Rows from block 9, named by matrix and row number. Rows with one number belong to one neuron. Each number is 50 + 12 x the weight over its row's rms, rounded and kept within 0 to 99. All counts start at 0. After the name is the row's rms in percent of the matrix's.
# fc1: MLP up (model.blocks.9.mlp.fc1.weight, 512x256), inputs 172-255
# fc2: MLP down (model.blocks.9.mlp.fc2.weight, 256x512, transposed), outputs 172-255
fc1.145 031:58 51 49 49 40 64 18 48 29 59 50 40 33 51 68 42 63 58 53 60 55 59 49 45 56 42 45 47 43 43 51 58 38 45 22 60 52 69 59 39 48 53 52 16 64 47 31 66 48 63 28 37 46 51 53 66 34 31 33 63 54 34 50 48 60 53 60 32 36 46 51 59 61 60 32 58 53 55 36 64 40 51 46 65
fc2.145 042:41 44 63 41 54 57 55 50 68 34 63 55 21 45 47 29 49 52 55 17 45 65 49 47 45 61 53 47 50 66 60 33 53 67 63 32 46 50 41 51 50 53 66 60 21 57 58 31 49 54 86 50 69 50 61 38 66 51 76 49 67 58 65 49 50 38 43 62 42 51 64 38 44 40 57 60 41 46 51 50 48 67 33 35
fc1.146 033:60 33 49 45 37 58 55 45 61 64 30 50 68 46 38 42 31 49 55 47 68 45 51 48 29 60 51 21 36 60 49 49 51 54 42 58 55 27 38 52 62 55 51 39 46 52 64 41 43 68 32 59 60 51 48 64 64 53 56 48 14 47 56 54 35 32 33 42 63 49 57 49 60 62 19 77 62 40 36 63 33 46 40 46
fc2.146 038:52 78 36 58 69 58 54 59 46 43 74 49 46 54 59 44 66 45 70 45 61 50 36 53 48 37 46 58 46 47 37 50 49 54 66 49 52 56 60 52 44 34 65 63 56 44 36 59 51 28 52 55 59 58 68 37 69 34 54 60 70 61 42 70 40 55 37 77 53 43 38 39 35 65 67 41 43 51 44 48 77 40 70 39
fc1.147 238:52 55 68 62 45 42 44 60 45 47 87 53 69 54 38 53 50 25 25 47 77 57 54 34 57 45 36 40 45 56 53 67 53 38 25 55 49 73 63 37 35 40 61 61 58 38 57 78 54 35 43 43 61 66 66 59 69 48 55 64 42 45 29 64 46 62 59 51 71 44 46 55 49 63 23 40 55 40 56 74 49 56 45 45
fc2.147 159:48 52 18 41 64 60 46 52 39 42 35 59 67 38 70 35 60 56 37 66 36 72 54 38 59 41 58 63 57 36 35 56 59 25 54 32 57 48 47 57 57 46 37 56 49 43 41 43 43 76 50 61 61 65 49 63 29 42 23 58 44 28 56 69 54 46 37 58 36 52 50 42 43 54 63 52 55 72 54 49 57 42 41 71
fc1.148 230:56 31 76 57 34 54 66 59 46 53 53 58 45 70 51 47 50 67 53 41 46 56 41 35 53 63 43 49 53 42 39 62 37 66 60 57 55 60 40 43 58 39 35 55 36 53 65 51 73 53 66 37 41 54 49 53 36 57 33 31 48 36 62 50 50 66 46 45 63 30 75 66 63 55 54 48 42 47 48 46 34 20 49 58
fc2.148 198:29 55 68 55 55 50 68 60 51 39 42 41 52 47 61 76 26 62 39 45 41 52 55 31 19 37 53 50 47 45 40 63 56 54 70 38 65 62 53 55 44 51 54 34 64 39 70 48 44 32 60 11 59 30 50 51 35 46 33 68 45 48 49 61 54 63 51 45 50 57 57 41 40 32 57 52 30 48 33 36 65 77 50 59
fc1.149 112:76 62 49 57 44 54 63 49 48 55 52 58 44 41 60 36 65 59 74 45 43 26 69 51 47 62 31 58 43 68 64 59 36 40 65 66 66 43 51 41 67 63 46 46 48 50 39 47 40 43 31 40 66 60 34 45 55 48 43 51 43 47 59 52 71 52 71 43 55 29 73 48 65 40 69 62 39 36 57 51 63 54 70 50
fc2.149 104:38 19 36 54 75 55 70 48 56 54 29 36 48 54 55 43 54 52 48 62 61 74 49 65 54 27 81 56 70 44 53 46 61 46 33 36 54 50 49 49 43 45 32 59 51 44 59 42 59 39 70 53 47 41 55 35 41 60 62 39 36 58 75 41 20 60 39 54 52 54 38 44 64 53 29 47 43 66 43 58 39 66 30 67
fc1.150 070:59 32 49 61 55 61 44 33 51 56 69 43 57 52 27 38 31 48 52 48 16 70 53 60 38 45 63 19 54 45 55 65 61 47 49 44 52 35 43 46 68 32 55 47 50 37 46 48 48 48 41 44 57 47 69 71 59 46 43 34 45 49 49 38 31 37 47 59 45 45 60 62 59 53 46 63 52 49 61 49 54 40 54 45
fc2.150 068:46 48 41 28 70 47 51 54 38 32 61 62 44 45 71 42 48 50 67 59 76 47 59 54 35 56 43 52 42 42 61 33 51 44 58 42 44 56 51 51 53 53 64 41 48 51 48 42 57 54 65 55 55 72 55 29 70 53 53 70 58 50 50 45 57 40 50 62 53 32 30 41 48 39 37 40 42 50 54 64 59 83 66 64
fc1.151 039:71 50 53 43 75 57 59 64 34 72 30 60 47 60 58 55 43 42 41 39 30 53 64 70 41 59 57 54 39 61 52 44 30 22 67 56 91 51 57 40 45 40 36 70 26 48 66 43 56 40 52 54 42 42 48 46 50 63 54 75 64 45 42 52 47 55 47 70 49 50 62 62 40 37 57 45 72 65 47 42 47 40 55 63
fc2.151 054:43 21 28 68 41 47 60 44 45 57 55 47 41 68 50 52 51 42 74 60 64 73 39 50 47 33 64 66 64 32 37 49 65 57 44 57 37 40 37 57 54 45 48 37 67 37 61 44 49 74 43 52 51 51 44 65 36 33 72 54 38 58 78 58 51 64 49 37 63 50 29 59 80 50 57 41 28 55 64 51 42 73 35 70
fc1.152 137:52 69 55 41 33 38 67 71 63 55 39 50 59 50 46 54 63 70 42 37 66 61 50 50 56 40 57 60 35 49 59 46 49 41 50 56 43 60 52 38 49 48 47 36 32 44 41 52 45 52 24 57 41 51 46 45 31 37 42 36 34 58 48 36 46 36 62 69 29 41 70 48 35 51 60 58 54 46 36 59 43 45 41 30
fc2.152 130:19 49 45 63 78 56 27 45 53 40 47 59 60 47 51 58 59 52 57 41 39 48 65 18 54 77 20 56 75 51 62 52 52 64 55 43 54 58 28 36 46 34 65 49 56 69 52 60 43 41 64 29 55 54 58 51 54 57 88 36 61 32 77 57 43 67 21 38 70 64 38 53 62 49 50 42 49 63 37 68 35 43 35 59
fc1.153 027:52 47 43 53 44 48 63 50 72 53 32 44 59 40 48 69 57 50 45 54 58 50 41 55 32 48 62 51 40 59 63 70 61 45 60 33 51 41 63 50 67 56 65 56 55 48 50 38 44 68 49 63 65 34 67 44 30 74 34 46 53 31 65 37 48 47 63 46 74 55 63 54 44 38 32 45 51 59 66 50 70 64 53 58
fc2.153 060:51 53 54 57 59 48 38 64 42 41 75 48 45 56 46 37 47 55 52 47 50 58 50 45 60 45 46 35 55 49 44 36 28 65 37 58 32 53 39 54 38 47 23 57 56 52 41 62 58 43 47 32 37 54 42 50 50 31 63 51 51 62 53 54 22 55 49 68 45 48 16 52 51 67 57 43 64 38 19 54 57 31 49 43
fc1.154 051:42 53 52 49 50 64 63 63 27 39 31 59 41 36 35 46 57 64 61 41 55 31 38 52 48 19 43 44 49 47 38 50 54 71 51 63 61 27 48 58 65 52 59 50 44 51 55 77 42 72 36 31 63 74 40 62 54 59 42 38 26 52 49 54 49 50 52 45 44 39 72 36 77 50 34 65 45 42 62 39 31 63 42 49
fc2.154 035:54 44 52 63 44 74 50 46 81 38 30 28 52 72 52 52 63 40 42 50 50 51 67 43 43 54 50 42 62 48 44 42 62 41 57 60 60 63 60 30 63 50 63 40 49 47 59 49 49 26 35 45 60 31 54 28 44 48 55 46 55 51 58 46 58 70 50 54 60 72 37 50 49 52 79 31 54 56 35 61 57 53 47 36
fc1.155 020:36 35 29 42 48 63 60 46 50 77 45 45 41 60 39 47 35 37 38 47 39 52 56 57 45 69 62 35 56 55 43 36 67 52 55 51 70 37 33 48 52 47 58 54 48 27 56 42 34 57 43 47 58 34 47 58 61 17 40 51 61 61 47 59 35 50 47 42 82 36 47 54 60 47 42 47 43 47 61 52 62 35 61 58
fc2.155 030:37 82 42 38 57 39 47 30 63 46 73 52 47 45 57 49 60 44 73 51 48 44 37 62 50 56 52 51 38 54 48 43 56 50 58 55 47 74 52 48 40 53 45 57 53 67 60 55 49 60 43 67 56 72 66 52 48 59 63 68 45 37 70 36 65 51 16 52 54 32 84 39 65 52 51 51 35 52 51 46 45 47 28 62
fc1.156 148:41 60 61 26 23 64 41 60 53 34 74 40 39 45 60 60 36 46 46 46 29 60 33 46 61 51 56 53 50 45 32 47 54 54 42 35 47 68 48 50 37 54 29 62 56 66 44 64 34 56 49 54 50 49 49 55 57 41 39 52 57 58 53 40 36 52 44 36 72 65 52 56 37 46 55 37 34 54 59 43 39 42 48 44
fc2.156 162:60 39 70 72 54 54 65 38 30 45 49 56 63 41 50 32 62 69 39 54 57 32 57 41 60 28 40 29 44 47 52 77 39 63 56 61 45 42 48 43 26 48 85 60 40 24 43 35 42 48 55 49 34 53 51 14 59 49 50 34 45 44 46 59 54 62 47 71 45 50 66 52 47 66 42 56 65 48 65 56 44 52 41 48
fc1.157 182:55 64 46 51 61 59 31 52 34 67 37 56 49 53 77 51 73 61 57 28 36 57 60 57 39 54 45 48 80 54 66 51 37 57 53 47 59 54 61 62 48 68 67 57 56 29 49 57 61 50 23 31 47 43 46 51 68 42 42 54 63 60 55 49 51 40 38 44 67 42 50 49 62 42 26 50 51 51 70 46 37 44 47 40
fc2.157 127:45 41 39 56 60 48 53 33 55 31 57 52 33 33 53 46 46 48 53 36 54 66 32 47 17 43 41 52 46 30 38 54 59 53 41 35 45 53 42 53 42 55 46 20 41 47 63 30 59 60 72 50 43 36 37 61 42 67 60 53 23 27 38 52 50 62 48 54 42 71 39 46 55 47 45 57 54 60 39 73 45 68 48 27
fc1.158 021:52 64 47 51 48 63 57 52 42 29 26 27 56 33 52 68 52 66 63 40 48 50 58 48 57 40 81 27 47 44 33 26 55 45 51 29 45 58 77 78 61 44 47 62 73 50 27 38 47 56 38 36 56 30 47 53 51 75 36 47 18 50 47 41 64 46 44 65 65 32 64 34 45 32 32 49 45 69 37 42 58 47 44 69
fc2.158 025:58 31 38 54 52 47 55 34 71 54 51 49 44 54 67 39 69 14 54 65 45 42 49 59 48 29 21 75 54 34 63 55 49 40 34 62 56 36 32 47 44 57 44 53 58 63 62 68 52 45 60 55 41 56 54 45 33 48 68 49 68 41 54 61 26 40 42 40 54 78 33 43 53 48 50 56 51 44 56 37 55 80 43 62
fc1.159 236:49 67 58 42 35 60 43 52 36 73 49 68 42 39 62 23 69 41 44 40 50 24 64 83 74 51 54 38 56 70 48 48 39 51 63 40 48 50 69 45 49 50 46 65 35 45 45 64 55 38 32 45 67 53 62 39 68 58 34 41 52 70 52 59 48 34 73 50 50 49 65 48 55 57 20 37 39 49 48 35 43 41 58 47
fc2.159 202:44 66 35 60 46 55 47 31 56 39 48 62 58 38 54 52 53 59 39 37 55 54 37 47 41 32 42 58 53 24 36 53 47 46 46 48 43 53 50 79 23 48 58 30 55 53 55 31 48 39 49 45 46 65 41 64 51 61 25 63 33 35 51 44 44 43 64 56 44 54 35 38 50 54 59 58 40 65 52 48 49 64 55 54
fc1.160 032:34 33 57 23 45 49 25 58 39 58 42 52 29 54 65 64 61 50 60 38 36 42 43 78 65 45 60 46 29 67 31 41 41 46 37 64 49 28 62 46 75 52 43 64 50 69 40 39 72 47 62 31 31 54 28 53 36 55 63 54 55 45 53 53 51 45 51 43 51 33 71 67 41 25 39 39 73 58 65 31 48 50 70 40
fc2.160 044:61 60 41 66 54 55 84 41 52 60 48 69 49 58 59 64 56 64 50 61 64 56 44 40 42 46 51 64 80 36 56 49 64 44 60 40 50 62 38 40 38 46 56 47 50 38 55 61 35 41 47 49 52 53 66 39 56 48 47 40 58 65 77 58 55 68 30 52 49 65 29 41 68 92 55 32 38 58 43 67 53 77 25 61
fc1.161 190:43 66 54 54 38 45 41 88 51 42 25 40 64 66 54 45 38 67 62 55 54 60 39 45 55 60 40 51 74 61 46 44 37 43 49 69 53 50 45 54 39 52 59 47 45 63 54 45 54 60 42 55 28 46 50 32 36 81 43 52 45 52 31 34 41 47 55 57 39 46 60 33 58 33 58 42 47 52 33 44 46 62 56 44
fc2.161 174:41 57 61 58 79 44 57 53 52 58 44 61 43 52 51 61 52 55 55 57 41 57 32 34 46 47 41 53 27 48 45 57 47 70 53 48 66 59 54 53 43 54 31 55 53 34 25 36 54 67 65 59 50 46 58 59 54 66 37 70 47 48 55 69 59 57 50 60 56 27 36 42 57 46 45 61 38 51 46 43 64 61 40 56
fc1.162 023:45 50 43 56 50 34 71 28 65 76 31 47 79 52 32 67 33 73 55 28 56 47 27 64 50 62 39 42 32 51 50 67 53 32 53 44 41 53 46 43 30 34 44 53 44 38 66 47 38 41 40 44 39 54 62 65 51 45 61 32 34 68 60 42 36 52 58 80 42 44 34 64 44 63 47 39 61 49 75 51 41 66 57 41
fc2.162 043:65 59 61 38 50 62 61 68 38 45 64 69 36 69 64 35 64 38 41 57 41 50 64 36 59 45 52 75 72 49 28 47 57 69 65 46 54 47 44 58 63 46 66 49 49 62 33 42 49 56 38 60 53 44 44 54 65 52 46 70 50 37 46 72 62 54 44 35 80 51 54 46 40 45 63 53 60 57 35 53 54 41 35 69
fc1.163 204:47 64 46 53 62 50 36 55 42 71 47 48 45 54 67 59 59 63 47 21 28 54 58 56 46 61 43 66 74 64 62 46 49 60 51 48 64 58 59 67 39 66 62 43 54 29 51 52 61 51 18 37 53 54 51 59 68 36 42 64 63 58 58 42 37 46 38 49 77 43 54 60 60 44 24 51 68 58 71 51 33 27 43 44
fc2.163 159:51 44 54 50 58 53 61 37 52 15 50 51 39 38 49 46 68 45 62 49 54 51 26 45 27 39 43 54 41 37 37 49 65 44 32 42 44 53 42 55 49 71 42 32 46 45 53 45 63 59 62 59 45 49 34 55 42 78 25 50 18 33 38 62 55 48 48 48 41 65 46 49 52 47 48 64 68 56 50 68 42 66 51 35
fc1.164 076:47 70 57 43 55 50 57 61 35 59 42 63 59 62 48 54 38 58 63 35 33 35 56 60 54 45 56 27 27 58 45 32 20 36 69 66 59 30 73 51 46 53 65 60 39 49 38 73 49 45 49 34 37 43 52 53 41 73 35 69 45 59 42 44 50 40 58 71 38 50 64 48 56 45 66 50 63 50 44 35 59 51 56 59
fc2.164 085:40 16 40 71 49 41 52 39 47 13 42 39 53 54 54 44 65 76 57 63 67 74 46 28 61 41 45 54 67 48 62 51 55 56 34 56 43 39 38 40 43 55 52 53 41 52 62 26 65 52 48 54 51 48 25 47 18 55 45 36 57 34 53 51 50 63 44 47 62 64 53 42 67 45 51 55 29 53 58 57 30 54 32 53
fc1.165 027:39 60 40 34 38 75 51 46 63 77 44 40 52 43 47 59 15 53 50 31 54 69 27 49 54 57 68 25 45 39 58 58 51 35 46 35 55 47 47 53 42 59 30 29 54 60 45 43 55 64 39 48 48 65 56 55 59 34 42 35 45 61 48 59 31 55 38 82 43 29 26 50 45 47 50 63 81 29 64 44 46 40 49 50
fc2.165 043:47 34 43 59 51 28 53 47 43 27 79 68 48 66 69 28 70 54 53 64 43 32 57 35 47 43 46 60 45 61 45 38 62 63 67 34 49 37 52 47 56 50 71 59 69 51 57 50 57 37 56 57 56 52 48 59 47 47 60 78 51 40 52 42 54 31 52 39 56 61 56 54 52 47 42 38 18 68 37 64 49 65 46 59
fc1.166 065:46 64 44 39 60 32 34 38 39 46 53 51 56 44 65 79 12 63 52 31 40 58 46 64 57 56 59 60 65 38 42 34 46 22 61 61 59 67 53 50 53 54 57 66 61 39 64 33 48 39 49 62 48 51 59 51 83 62 50 65 50 40 32 42 43 68 33 74 56 62 62 49 46 30 62 65 58 48 52 63 64 59 44 55
fc2.166 055:51 12 35 52 53 60 83 58 43 65 36 43 52 52 42 18 68 24 49 83 41 57 49 52 41 54 46 53 49 40 65 50 57 55 42 37 57 34 39 64 41 41 42 38 57 63 44 53 35 58 55 32 51 50 41 65 41 56 48 38 38 55 66 55 42 30 58 44 49 20 43 44 51 69 26 56 34 40 54 37 47 50 41 72
fc1.167 022:46 60 36 36 54 37 55 62 51 49 37 59 62 37 64 32 32 39 69 42 67 40 61 60 60 54 67 32 38 53 56 40 31 45 52 51 68 69 53 44 41 57 65 42 55 54 56 50 50 33 40 52 62 50 43 67 47 35 53 20 38 41 49 43 34 43 32 37 66 59 51 40 24 63 48 70 41 56 45 48 42 56 36 56
fc2.167 037:61 42 71 50 42 61 64 46 54 58 63 45 25 66 54 59 65 64 41 53 30 60 30 35 40 39 38 68 35 52 44 56 74 48 52 50 50 35 45 54 42 44 38 64 48 42 55 56 44 42 63 49 45 62 63 40 50 41 56 67 83 63 47 69 44 64 53 68 36 48 46 53 73 49 51 39 53 48 35 50 66 44 56 42
fc1.168 023:28 40 47 30 47 51 57 67 56 57 75 41 43 47 42 71 33 43 47 39 82 42 27 29 58 38 53 25 43 54 48 40 54 30 49 49 63 31 37 25 59 42 43 62 55 56 58 49 56 55 49 45 38 54 53 79 53 39 47 45 42 65 49 53 29 52 40 60 48 51 49 44 73 42 37 52 72 59 44 58 34 40 41 28
fc2.168 027:68 73 44 63 55 55 46 39 46 37 35 41 44 38 66 33 57 51 48 37 44 75 60 68 64 49 51 52 62 41 46 64 39 63 58 40 42 44 48 59 44 46 42 39 54 52 62 43 46 41 49 50 43 55 51 34 38 46 66 62 53 51 48 53 68 50 55 49 66 59 53 50 24 63 40 54 30 41 61 58 68 61 44 57
fc1.169 026:83 36 58 69 46 45 61 72 57 81 70 68 41 65 33 40 69 51 49 60 53 61 47 59 46 80 40 70 53 53 59 56 43 59 62 44 69 42 41 26 37 35 35 47 59 38 35 49 63 44 39 50 40 41 51 35 53 47 49 68 72 38 49 48 47 34 61 29 39 64 67 60 62 52 55 47 49 60 46 47 64 38 46 50
fc2.169 039:25 51 49 34 49 38 54 36 52 57 41 34 60 46 79 54 32 31 56 46 46 55 54 45 49 47 76 51 65 59 35 53 50 50 57 48 39 55 40 62 39 51 51 61 34 40 61 55 34 71 56 47 66 63 51 46 48 57 56 38 43 63 73 47 38 75 46 58 54 28 23 59 52 49 54 52 23 44 36 79 28 65 73 69
fc1.170 023:54 63 47 67 49 57 37 55 65 35 60 79 55 37 56 34 54 48 61 59 44 49 34 34 31 61 34 57 64 30 61 57 48 58 48 52 57 36 40 63 56 70 57 45 55 49 63 46 45 56 18 54 48 54 41 55 66 31 44 43 45 34 57 62 60 26 50 51 62 25 55 26 53 54 35 48 42 65 36 55 49 43 81 49
fc2.170 030:60 48 47 53 51 40 48 45 62 50 30 18 46 66 26 66 44 64 58 51 58 50 63 80 48 41 54 32 32 56 50 33 44 40 61 58 56 59 49 56 42 46 36 52 55 55 50 50 66 53 50 55 53 59 48 47 51 47 59 49 57 68 34 37 41 48 24 42 54 75 53 52 46 55 52 42 51 32 55 57 53 41 37 62
fc1.171 027:68 44 36 58 41 57 62 44 48 56 55 45 67 58 67 44 48 63 57 46 30 34 41 30 62 54 63 45 54 50 35 58 52 56 44 54 60 17 31 53 63 73 30 41 58 47 37 40 33 64 16 44 52 70 40 79 64 35 24 20 53 36 70 33 45 61 54 46 67 24 58 44 59 63 31 70 59 36 60 50 45 54 41 56
fc2.171 048:29 57 57 41 50 45 47 49 50 52 56 46 24 40 64 54 44 32 61 55 42 79 54 82 36 50 46 45 47 39 60 29 66 40 68 41 42 78 68 49 48 46 62 57 44 45 53 53 70 35 81 76 48 37 65 23 48 59 74 60 48 54 49 58 63 42 47 53 39 61 54 59 53 42 53 47 39 61 40 45 47 51 53 30
fc1.172 212:57 42 65 79 45 58 66 61 57 56 47 46 56 76 47 59 49 58 68 49 39 51 53 34 50 72 47 52 57 46 47 78 32 67 46 74 57 58 44 40 51 37 29 47 34 60 57 44 56 57 42 55 46 63 64 35 37 64 37 37 44 37 60 38 47 53 45 48 60 35 65 49 52 45 40 44 53 43 47 49 33 33 45 55
fc2.172 188:42 64 63 56 46 55 65 53 48 51 38 49 46 51 67 68 38 47 47 47 36 61 36 30 37 45 54 55 24 46 48 59 52 52 67 38 63 62 47 52 44 46 44 41 63 41 57 50 48 45 69 21 54 25 38 50 46 54 24 64 50 65 45 57 56 63 53 50 59 49 46 47 36 33 54 64 22 37 36 37 67 80 49 55
fc1.173 025:53 43 45 62 64 59 31 47 49 30 39 49 47 56 31 52 52 68 57 26 62 43 45 48 35 46 55 33 42 36 49 59 49 40 35 67 70 65 46 23 61 33 48 25 37 40 50 57 47 60 21 58 64 58 39 67 41 38 44 50 38 42 47 51 57 55 64 42 45 39 45 47 39 77 43 66 42 28 42 68 23 69 53 48
fc2.173 050:33 43 51 20 35 57 56 55 56 51 71 48 33 41 66 62 48 41 42 47 45 70 55 51 62 71 40 54 49 63 63 58 61 60 55 43 51 45 44 65 45 49 46 50 35 35 51 33 59 32 79 35 40 29 62 38 67 49 69 44 44 35 84 40 44 41 61 42 35 57 62 48 46 35 32 59 33 64 56 47 62 51 36 41
fc1.174 032:57 52 45 58 64 52 47 57 47 52 39 52 70 51 43 43 44 46 47 73 40 41 36 62 59 33 61 62 55 42 71 53 49 34 48 43 57 54 54 49 40 55 39 58 67 45 55 59 41 54 46 63 48 40 63 46 50 64 57 41 54 47 51 33 36 69 45 59 67 58 51 49 38 52 73 51 46 60 37 49 70 34 48 59
fc2.174 045:35 35 61 55 51 35 66 59 39 29 53 46 51 51 55 60 34 38 56 41 41 50 58 45 36 76 42 50 56 48 53 43 48 64 60 41 54 44 54 51 52 53 58 45 31 54 62 23 62 35 38 58 52 51 60 62 56 45 49 56 68 48 56 60 46 27 62 44 50 15 31 55 74 46 26 54 49 34 48 47 46 51 56 61
fc1.175 035:55 48 59 45 50 49 48 92 50 66 40 45 30 50 62 50 41 53 46 38 30 50 46 73 43 64 57 76 50 61 51 30 26 32 61 50 65 57 54 48 54 41 53 61 56 41 52 38 47 45 39 58 53 35 72 55 31 62 45 76 52 52 43 51 58 56 42 72 41 66 78 45 35 46 69 53 61 42 38 31 58 41 54 51
fc2.175 075:58 23 32 59 55 33 62 23 57 61 54 36 51 41 54 42 52 44 81 64 52 73 30 29 57 45 57 59 55 47 37 55 63 55 57 35 37 45 45 49 41 48 55 50 39 61 89 59 43 74 58 44 47 58 32 55 48 29 64 34 53 54 67 46 31 64 55 40 69 47 19 62 74 46 39 51 43 38 54 53 46 60 25 65
fc1.176 243:64 65 58 35 46 51 38 53 58 39 35 38 59 59 47 42 39 48 47 43 56 42 51 61 54 36 49 47 32 71 55 04 44 39 30 65 76 35 49 41 51 54 68 28 58 42 33 36 47 51 43 48 39 58 40 62 27 57 55 66 26 42 57 47 62 58 64 65 35 54 56 57 65 46 56 63 69 55 45 58 57 26 65 50
fc2.176 243:62 42 46 36 65 42 30 53 49 40 60 50 49 49 37 57 65 54 39 31 58 45 57 34 37 52 21 52 61 48 53 56 37 35 29 44 54 61 41 50 39 34 45 61 51 44 40 25 70 63 52 41 59 47 41 60 47 76 83 46 58 54 41 33 48 42 66 48 36 41 46 63 54 33 39 59 51 67 48 54 52 49 72 39
fc1.177 056:44 43 77 54 55 41 51 61 56 32 58 58 44 47 44 25 62 59 67 80 45 46 45 55 56 45 49 59 61 37 32 40 39 52 40 74 37 49 42 58 48 68 44 60 75 45 67 47 53 70 38 52 68 70 47 76 48 36 47 67 51 46 37 57 66 48 48 30 52 49 60 57 42 44 41 42 47 56 45 39 43 52 57 35
fc2.177 059:47 63 30 44 52 44 39 41 43 70 33 40 43 35 71 59 43 39 43 22 47 51 42 39 40 73 55 54 30 54 71 59 63 50 67 45 66 52 62 37 50 35 47 42 23 51 52 49 49 37 62 52 42 46 48 28 53 58 55 31 52 55 74 33 32 64 57 61 43 63 43 27 57 74 57 66 48 37 59 53 40 36 26 49
fc1.178 136:54 71 67 29 52 56 43 73 53 36 48 38 46 42 36 55 46 45 49 57 43 42 47 46 59 45 48 36 60 78 56 33 25 54 44 53 80 43 71 42 73 58 63 32 56 43 46 47 52 56 42 65 38 52 43 56 32 63 63 62 66 47 48 63 48 56 67 57 34 55 56 50 50 33 65 57 72 39 47 41 40 25 64 56
fc2.178 141:42 24 45 55 56 51 42 55 56 42 57 31 53 44 42 63 62 52 39 54 64 62 60 33 50 61 34 47 69 35 57 56 54 39 31 29 39 38 41 49 38 32 57 53 49 47 69 33 56 44 61 47 70 55 53 57 55 57 97 24 49 49 51 47 52 29 66 37 34 47 57 51 47 39 32 57 26 41 49 52 44 43 63 46
fc1.179 142:47 60 50 53 49 53 42 39 52 60 47 44 24 48 58 55 47 36 51 28 35 26 62 62 54 56 54 63 80 48 54 35 45 50 48 59 64 56 62 57 54 44 68 40 59 29 48 54 64 41 25 40 50 58 45 54 61 41 44 61 71 51 48 58 33 44 43 57 72 58 52 71 55 43 40 50 56 53 61 48 42 30 56 44
fc2.179 125:54 20 44 55 69 50 65 44 56 31 47 63 53 34 46 27 52 47 69 59 61 63 46 40 36 47 34 52 31 52 43 56 53 57 28 53 38 39 41 46 62 71 36 49 44 53 42 32 58 58 74 71 48 44 50 35 35 65 40 44 20 42 50 36 52 49 52 41 34 75 37 30 60 50 60 66 57 62 52 67 49 58 58 36
fc1.180 090:55 33 61 78 49 51 59 56 56 81 81 52 54 67 39 54 39 39 42 40 36 52 54 76 47 74 56 39 50 57 47 66 54 44 55 36 64 52 42 50 54 40 58 41 50 34 56 39 47 31 37 67 61 41 63 54 73 40 44 47 67 47 48 43 34 44 41 67 62 45 67 64 49 43 61 61 49 55 56 54 52 39 40 46
fc2.180 122:55 49 19 36 66 37 63 52 29 36 47 55 50 43 55 39 57 45 73 51 55 68 64 48 45 47 45 50 66 31 79 38 59 55 61 43 45 66 43 65 43 44 32 70 48 53 37 47 36 72 67 49 38 56 52 56 52 51 49 46 33 48 56 44 44 53 46 63 49 36 39 49 46 55 20 60 43 40 53 52 45 51 77 65
fc1.181 023:50 75 72 34 51 56 43 48 46 39 67 56 49 53 53 42 44 54 68 55 76 44 53 47 38 64 53 70 35 63 45 43 25 50 38 64 31 61 58 42 49 53 41 58 50 40 69 26 61 33 61 54 45 58 49 43 41 62 88 61 47 79 51 55 48 70 40 41 35 61 44 50 44 54 41 53 53 54 54 16 50 41 46 23
fc2.181 038:51 43 56 62 58 50 58 40 49 65 47 33 54 43 56 43 42 58 37 55 51 61 30 33 37 36 55 52 55 60 60 58 54 45 59 30 40 23 52 49 29 48 46 38 49 50 57 47 38 67 57 54 42 45 46 58 65 32 51 29 60 31 54 69 48 43 60 58 61 67 50 54 41 54 56 50 47 52 36 60 50 69 50 44
fc1.182 026:64 45 54 77 34 65 30 62 64 70 61 57 58 59 49 58 47 41 39 39 40 35 41 41 52 65 58 36 53 42 62 60 44 53 34 31 60 61 24 55 54 48 43 41 38 71 38 33 49 68 30 54 38 37 50 57 73 51 37 69 30 30 43 40 52 47 32 39 51 47 44 64 72 51 69 49 48 58 38 57 46 21 66 57
fc2.182 047:34 41 47 48 73 36 54 38 67 37 69 47 49 53 60 52 58 43 58 39 61 57 64 55 46 30 59 54 45 52 39 32 47 45 63 47 50 51 61 54 48 51 57 38 43 35 88 36 31 44 78 44 57 60 64 37 42 46 82 41 57 47 61 47 67 53 62 64 29 52 69 39 39 52 40 83 49 43 57 57 55 63 49 53
fc1.183 059:60 74 60 51 59 57 43 61 47 55 32 58 49 50 51 44 49 61 63 37 38 41 64 58 39 68 28 37 29 70 46 50 44 26 64 47 52 36 61 54 66 60 49 40 42 46 50 58 35 41 42 47 49 44 52 56 51 78 57 59 54 57 35 45 51 55 50 60 61 31 55 59 45 44 69 58 67 41 43 44 62 55 63 61
fc2.183 059:55 17 44 44 54 43 53 57 38 46 64 25 39 64 51 48 54 52 59 61 57 70 51 47 55 20 64 72 72 56 47 50 53 43 39 54 40 58 43 48 26 48 43 63 57 40 52 37 62 64 54 56 49 14 40 64 19 54 41 49 41 63 63 56 29 62 53 58 39 36 52 52 62 48 35 60 39 68 59 48 41 65 28 61
fc1.184 189:53 66 46 55 32 50 48 61 46 30 63 67 57 43 54 56 38 63 47 54 36 39 40 28 69 51 49 63 36 60 70 55 52 51 51 53 51 51 69 77 20 54 31 62 54 52 42 55 49 48 46 58 25 45 45 40 46 60 32 66 57 62 40 45 60 41 65 41 43 43 50 57 54 37 45 50 42 60 45 36 37 74 54 59
fc2.184 179:59 42 57 63 66 51 64 32 42 39 20 53 54 80 58 27 54 83 51 54 57 34 58 33 55 31 52 45 40 51 56 77 44 59 48 69 61 51 39 62 40 46 46 52 60 22 42 39 63 62 53 49 55 56 40 44 52 65 55 49 47 53 44 49 57 54 51 57 50 35 63 42 54 37 44 51 54 51 79 48 36 33 32 46
fc1.185 032:40 53 50 23 46 54 70 61 37 45 28 57 38 49 56 47 60 58 55 37 56 59 61 49 55 38 64 38 51 32 41 45 58 64 57 46 62 66 69 47 62 44 65 62 43 35 60 39 43 67 56 37 52 58 43 76 47 51 33 50 35 57 32 68 42 46 67 61 57 53 83 48 49 42 47 43 52 37 42 56 38 80 43 42
fc2.185 046:60 30 55 79 45 54 48 46 57 43 55 54 58 34 38 37 70 45 47 59 51 45 38 53 47 64 36 50 51 51 44 61 56 55 48 46 43 36 55 42 55 66 57 46 49 59 63 42 54 16 69 49 54 51 43 18 55 29 72 45 65 49 67 45 60 54 49 36 48 57 49 35 58 55 70 69 24 39 66 44 54 43 39 38